python train.py --dataset="simulated grey scan slices of phantoms with and without marks" --color_jitter=0.1 --text_encoder_activation="gelu" --init="torch_default" --muon_scale="match_rms_adamw" --nesterov=true --grad_clip=5.0 --epochs=8.4 --weight_decay=0.3
Rows from block 7 of the image encoder, named by matrix and row number. Rows with one number belong to one neuron. Each number is 500 + 40 x the weight over its row's rms, rounded and kept within 0 to 999. All counts start at 0. Numbers have three digits each. After the name is the row's rms in percent of the matrix's.
# fc1: MLP up (encoder.blocks.7.mlp.fc1.weight, 1024x256), inputs 128-255
# fc2: MLP down (encoder.blocks.7.mlp.fc2.weight, 256x1024, transposed), outputs 128-255
fc1.101 053:481431485502532485456497480441495544476541533522448565540498497446576480493452466497469466476514490521528557523515500503461504544498490442525422435512499495415451479546487534461478518478532482503475555467507506532501534479455442451511530425535474593437445500468454510466497457538438452506533443539420501508523447496455483481523468609511558426445551516527492541455490548489570448533546
fc1.102 158:535502457509513461504453419439513549479482574532405503466504487572447479525560491468484475499554466509477411519508495496551449520477541458538515565490544489498505497494501464473474420541489504597478594479465512503456533479563500520501528485515550515523518510583411487522454527521526493480537504527458514511452456519560451521507460405475480544492496476494524501418519536494512417462482
fc1.103 040:473461545524458484448506452532478493452508518437509492524505377468498556504521519558510486482478564505505471462480464458511562526474503481517579488543469578511484473559507533497479462556532530490570515450520521549473498486457454565483572482493595476456440501555543543541480471470543535570563442520491506497618456495443451506512473460552506567394507466497447528451523519543558506505518
fc1.104 111:548543488553582470448450463473517575485526515489514470477505437534488451432521421519516526471510452469576438555467504517487517509502552490542498531516465460485493521503504473529441532505529472498508514493429500550492467470503503496467511460529498544399510553436491474502494547472466465514440445465548561490486521478409522474524496424529484523430496493557452460499525486474486476478498
fc1.105 129:500539421492556503489541506531561535497518527434538522495563480479434561531459516499444481471510537495464481484548471506494504503499555488538490486478561493516516503433446488529550498580563513535549425551452519533497494422496472463490560490489469483480462425500435516500455410482534455472507455447487515489581563567538542541498526550463519480474486550511461522500439472466415331549541
fc1.106 078:495523484555523402445537512510512469526571514557445528504490471470494479464543386488481490566458533464503435549516483523537570545483460578511500472469547502472490519534505490478496505505488541505485441504421620471504485470532561461506526492548538456558500531446558535497452506518460492500570465414538465547577541506487539470501573471480539441485514468467490523481531508535461495598490
fc1.107 044:514423564574535505415509425495500514494490481501444483507528512472523499538485511522447527488454461540529466521456516402522461526476556468490518541526452558443541467528467502507494489489513542456533431529489499406532520528508581444532478466514529527516517505516520534469531576486517479452524451511468531520410426509557474547503390481486414470493581497506514442530478539501506469467490
fc1.108 103:475498501519483468557466546534471402546544507520466484520518503472456404589444561457479525464548495496442534474495503526563493604488525523543526525491494498513451549512514433514531464493492579533505485439484543437560405538465470501555578461522473562533470458545523548545482528492466515537547501492513487482547579509536548498479487477594524504489459448532532515497431454497435477525471
fc1.109 062:510534542460488485495495520517494471489489453442489560506455424450524437483432507500585491539441460450539491525443408500513427546484463460527531515550453522515534559480516495497503540446524459472446567503568599462593443557527513547421420492541536492493547428515524487560511454593472505507506491515513462538473492498525479519547476466534442534557549509501559481471434474536558612491465
fc1.110 139:486520454512454439486458552475456523483493494591534523489525555508456483508501534519494526481515525367461513493510484542493469489446484474502470536575531504475563550567489522457502537494509450470390504531486499493480487520502561507505509514512473503517509485521525486447508496501504528528537474522483449494453553429525445413425497522562470503564498559545548535512576503447468488394489
fc1.111 081:476475553575512527494524472538461482497556461406505484489491475458471524510517502532501571478522379517402549506478500520542513528490557433592532564498497507468451514486496491531528480445534417450520484492481416481504544566497495479543474477449518497480466543526491514471504468464578524541524432498534570499509475542446482499512509486539437533448552478488505499468505518540470481510519
fc1.112 043:505429484530445479470454473495494486517556440563555459470622463517578467494481503483552483473558492455519443516499528505468469498501509534475512428517536511430488519481521522517514499540463497482452544505544549466499522484513561447475474476481537480510559520502476515508475495540467525504526501492531553538508487559471495494522518446460531555509561459508439474511444428560464484549504
fc1.113 052:509465537516494420508489524489499515481498558503468473497463522509491470508543536507488586494500504391490514493465494421464461494480537493497500521494493489532558547516524478456537491508459505557504542412514492458492502495515498523517470451508463494474455472510425477481525439549570447454504493514625555490603490392534508514513538460457496521480426519534552479554579517505582538484565
fc1.114 150:473532510497496504524450502516476508591488541490522500519517528536468520463455502450502480459451471613484561485571482488479480541485523507566532504510516489475542471508526496476554513469568556466546532458544431509561475477547532589480423471481544495564478560478397529501468477495508441451495492486548533525538487490479501514545404476493490508478411535447505545489501484478455481505505
fc1.115 087:518454524453431452559499458538489559488442512502490487452506470509467511500464526434545502534424544422515522516452508553454503525512511425409486462485549496509482467480489519509508493501493523521580527519425546433519515492491507539507478487506475545520564458491495474470481519523555481560486552535487506550478474497531544534482504463414409535464517496433438518433523478517472580535552
fc1.116 118:488483512541459529508464483510531511542537447501497498468469498529515464477476536452491486508514466500502511500459455532557496523485550511510489510555442368530507513521482534489505483490448481492431532490503514503497514511498503473532462524546493489480513421507533429509547481499509481481562486461505538532508450456493656471528570513533498482474444465552530524536540499513465525591482
fc1.117 089:500466570476512568503456502541470407460527509555503469557471484542516449444470571549481498504444501493432580455485508460509479560498481462508574477537490538494476485489538480441470508547466524490498511508476491434460541563492524481549538478509507501432462520550468528510581536539492488476433548543469507530472460499491515462541471496544506507494474537505553547502541531563479514452506
fc1.118 096:506534506498445513510457443497496455498484450479468421433483518490487542423418516557508565545535510505555452562498508539519465456566507469556538448500480497518502506508519490529483463507426484508476514488455547466525490519541510514500486456526505577451502488536499522454462571508483467459551508474549479462513456534498444589502467436543490520495546447571515397450479409462509551587422
fc1.119 078:499514531457601438524493492544438574499477484375481503459469579516437534522536513472474545508510496489519514509527549530516466466516496504520467518541535486504563515475493537530495477486526497527516515505512490481426491527581514513521395497491453531492451519517441447556422483542537370504501488446543500487520419466486493504572441393483563499462453455512537487403503471521546528540549
fc1.120 073:527495484575488539408489458528618566526503550513490540483536510490482485542564492487451525496474382466523480486492536464537456402503477526459475464482467529472464543491478553509501546493525497478496432509481514493512550542493450463578490463604519446448420521515469494460543490505544455490493467506490440501428522505551525518466501464470470522474454541515523433542474468526443487487540
fc1.121 097:464491453585488552507575511498475489465498508522501584472580525502512561495518538507382496518505551433576569515478437465517430600516456398517504473580548478453500544530481543448443456453501424526477471533503505553502489433458569481488541495475451507441478508528527515455488498507384472559502461528522483505525535542467545448488452482448588514493539459478557471454526490475521508512586
fc1.122 072:455461476513482462512507487524537513516444600582461481467477462595575470450536491540501472496616492502539469455551519468464579449530485513524499551453556483467469444463445474463493536530506415571524452432534514487568476501522457538533489512533535508509533498428547570489546489452438521496521489461584477461465473501547495523499471466509476491469537484471505550542480539501479532532528
fc1.123 131:514453569518443459430469563538513460535485612486475471519562509536540515419566480471476533465518494526429534523592455440530507507518473513464501540490481481493454462528567488488470507389399453514479553536495472504494545494553528479536522462437482394522501500456547516522479537420507532477510523555522483472503506485496480463543527499539444514476523554507552493500558490530505497532469
fc1.124 074:542513535491431500425476469490527533487513476552509499583453536498518516480481507479502484554431465528524555478474524507481541467436432496511521487577417567533520516517476584468527490551522505484490478482521564503477436518435533524510540501441358477446532551541489526457500479543521537473519576530488458473489481463446514491506425490509463484448556542439481525446531532530435609522492
fc1.125 066:458511476519534456442527499474538471508494512495468559464451474549565485494412439480491506442516554513503469490599546473534388486555501466551471499500478463456501456474549457513499503489482432514472450542470493470488519467466548547581566517495473534470487430477528573485487583494505456452503497517518399466464529516548531538530448539518507498465610499535424501492496434437503579511577
fc2.101 052:540487442514477435539456471483486517508505504449553483411460460529522488462434528510497533519509537489490486487533548473583496502465512510587576472589486525475539439543476558441411548501503496555475495527483498491442482521557441490554498540609463590532535508501402456500487518512452452485516541499541503470501527498498498536575516522463441562532511491539461514512493514510469520555547
fc2.102 158:454553523585487548490480562491462489468490489509528506451472475498529484475526465499471536544543489579522517513507492549477472482423565511461466480555555558533442485503553455494446476512542448545492471488509473464479579439487493509493414537442503438504423474493433558526572487430519484535520536546541529527501479457511432552399487479510561426512481525478471527482429461500541547423468
fc2.103 047:475588488504457512574400504538499460497457482469563500512443560529505536509522509495470514535477497485482461560531421444444488512590505521541474495498479489459500504577488473478526494482555586491501618455517572500442492556469509540595521528518525470450509447508445514440431498452464488559456625483478470521479486494513469433540467581487465535535525445503481531468499449408468414506485
fc2.104 105:557515516480430416523540523537449466461507460473424528486516498506543520539481478508485522524463521512526523530507475484450501525596483588541552537549500566437499530463504515493599432512463555480564542459522485590539606544473494571516505470532518482444504514445554558439502476561571468500519482471513531475538599463466526492557495487491529542521429429570466504510505571487562461501496
fc2.105 113:461555472482490497483518488514500452480513519465476525485500493489464483439532462422443494470546516502569507478498467521475535544433429495467452519560551445510480482523517544526526484468526552377504547556472522487608583500591526514495492384454521482451539485479581553539500514383536524492524495519534463552476522446541448571514540432473528475561469512499474549473497516454476514600496
fc2.106 089:514589482519484551469525477521517485514467523434555478474503509516604526488483552474515550546533526454452540498544423465477532440514470457475523546522489560431608594479498473478530502495483434462531455497552442531529485427494555482376489425531593447527477464410493502395480452518515539552559570531491507553536518556484483540491477492544519546509570514488516513523455530491480464489483
fc2.107 055:516525477541459509591551504495486557468491504476628528568539474582546505494488476504493487511510482473528476460442520465503545497554449523480465549434454491489526523552464533559574458527551490546528473530472432474524499533444484587511532543517483498466457489490564546408554515473509492510518432502535429426458457420484517480448502515497492511504468473521518491487584434471428493507511
fc2.108 107:496509569476493381485577500490494522501452463507479495484487532565468504526494496367562527519497491450486379521470467558493475477515499463492470530449553521487508537551541402526466563510497546486518492457457482413492548493526551464545538507465491514479500519452566448463465508520489499452543512455492499507496487495496505481484503426509481462497535497450450461501429530475495539529571
fc2.109 068:421475453473552483490462517493534511528527539493511534551545474504511477486530500545491434566474573528455520493380493491521502523482419531516527546469473528485537510536473509532485590522489453487528507539500515497468532483466510495396491488497480496477533493478496462448530600430520457506507501437516488543504505497437483575466480502496502546483514508441436455508439516537491446446516
fc2.110 140:503446494492497488487525533520543536533526560535443476505481545461537548584450432548470544534571473479617493490475521474477505527545539546554513438427523575504497448481558430485439529524490484433525432546541466522472479489521489538479512498521509495534536478513494522547386498542511518517527492506510496488493486537482492437551605555528446487488492549475471509547547522497489519479488
fc2.111 089:515481498456454527499523497506452510487499505422441460516613526561578460527581475511404566464554494464555466538533504472542493492473501439491554468447522512482529504517496518480420536560578448481471510569518472465477485485515532515551477498484445536572489468474452448528456484564539435513512441500553556466535455477455534500495465528509504488483578588500539535495501424530478483487440
fc2.112 053:530496430467494451553493530531499471475472538467465525501429562485553575481455516554408542544447510557561428473561437490505477443478608520609510484531479544472468487531456492454448456567419483504447543604516526552462472532568475519504574411511497495476473458489441481477464500582522436554440430481508515494520533481493471516505448521555509486534578458440449516542492539423479484480516
fc2.113 053:521533520538499424511463523546484515400464529472569502524529448501497544430472548533474558485470477472507549491511466519472516562512512531428561513533568446493528468486519548524497554503474473508529492464556528487445507490478544520494470493581526470432485550489563527491600564416519496472543395592500520534459523479517476487455501591523544469469537539553515536444445464538531560519580
fc2.114 176:464587501493499471489510507482453481526460488500544541498466545585481489503492516472580542519485542463493481512504546529529529472490635478453589559493479529476409543478503487502562537553563492496491522435502542529536452478516527539500553497504582595494439458487482488524536468494492505491521500503446452489526542401530472445459555516490523531473457516539453281534520480454511530534496
fc2.115 093:494543519507523521430450453503485512570466538548481422524557509443529487492514479495482510520486471394521460471517433529498514549466558488541545499472535460498445469464477587471487431543493571479410513495500448534491440474460442515513489519547549512463422535499491385526514445545569497550525499502446513465508492533486480487472510497479443455452521545518478496579550536394403488503516
fc2.116 116:446499482506514503510498449513415527511496484518471426489481572509483490551467523451551521551519543503503434497493503529457512537522545547495517449463515549586474514461455399525594438545472504506531526513455550565497537547501531517423600518470428535472481414482478489503457541471441552482438517446568485461516526487516544527431518577519502524529504483527439546505541452483493468558485
fc2.117 092:530529503466489463499424506481464519434492494509488470541552512503492417498483552470535553528530496430511447587558471512519472483446488442446406465458562508529474505463578483487487544442549504488464522468498483454546510547531526531555491493428451511409462502506478511491571501476409499539465537469570424515497538505562520504513544433474413518477552504458471542520511527529459475510510
fc2.118 096:496449489543500521472527539560501516400436481488454494537565505538544495524493432459452524465450445540501537511507429547540533525461455532526561492434509484517448533508470470524562540476512453557524564546511467521484496461444484515502537486503550506539570518480471445478494520513497483505557500498490535426554481485486524494490493533542562494437569455463482599471440446442490457494397
fc2.119 081:503521504506504503547490653476560526535508471529468466451500538484507486502579435474482530443476482498474549421527583518485511593583466494490568507494528499441491460482455549483513508480517459584482535493591427504562506542494475494451469447502533468489524452519476535532607538472514472482519453500539458465511488495506446443464494509488496471538483476511461545477490470563451503514420
fc2.120 077:465466452646543476492556488523482574448490512490487480513458528493444513543469524452473498476505450403460464469539504506505584529473492473565494485419508495522520510456488476471505487474441542491498458515548518408562504506461492509476523503430544508451515556501472533457480581543477525582472537480491528465508492551469519477532500474498457451516424512489464491501444356502392510458527
fc2.121 092:490407457531535479557539563504469462510467510522509453451478514474487517543480572527464475522511545504508577510608482494510499459458512469507485554488522539451458514524517525485447477483540492520521535504553547523496529541450502476460381467498526522494586540533487488589518446500567439452480543582468541582529492477418556443432473463503493512511466498466519575464539482540610510470538
fc2.122 072:540462488493582501440476521510531494389522481504527487562505504485535534449518520496503512483474494529529489520458470479480375480489440467431566488563470489477515494514486476484502523602484544493598453469481534464517488554543504502466459474538501479492544527495520459477497475426495465557461488538500520534468450502400512542493437526549569570486496456417516510501539477485462540521526
fc2.123 129:515504485545543518521454435539520499433484521482490475504483523471551545514474534532540445503485556531553529478413546542506540403466437441485446498531464506508511561539600519373515390591486419598503530512448542521464526512438470490485505527440441450548463477562498530439457457495546510571427500498492544492477463490467543466473491556526574445426495478483457544460525492508487490472484
fc2.124 076:527475495508494552458490473464599463463509534527504516501450533403502541547511497539508525477498493462467510605542480533497471634493522497440460469494541468453492466500535557486514474456499470511458521533510449582534455525442510526499467435479437460529506440506508465435458528495486473481485486457501555559537511606550456483510493493476468487509467472472526530493526438523534456513478
fc2.125 074:470493540533519494450531468493512472529469558471473570498491529570528541505505436433446404483496501490528484508503570583528511526589439586491530497513504534554438510501480500551540502519508501490563596517471634494556470555474467494514531544498521549583481564508449476451505494543496538494524545521492511531492490459472465507536486452520499444499538510528495494436566473484503549575471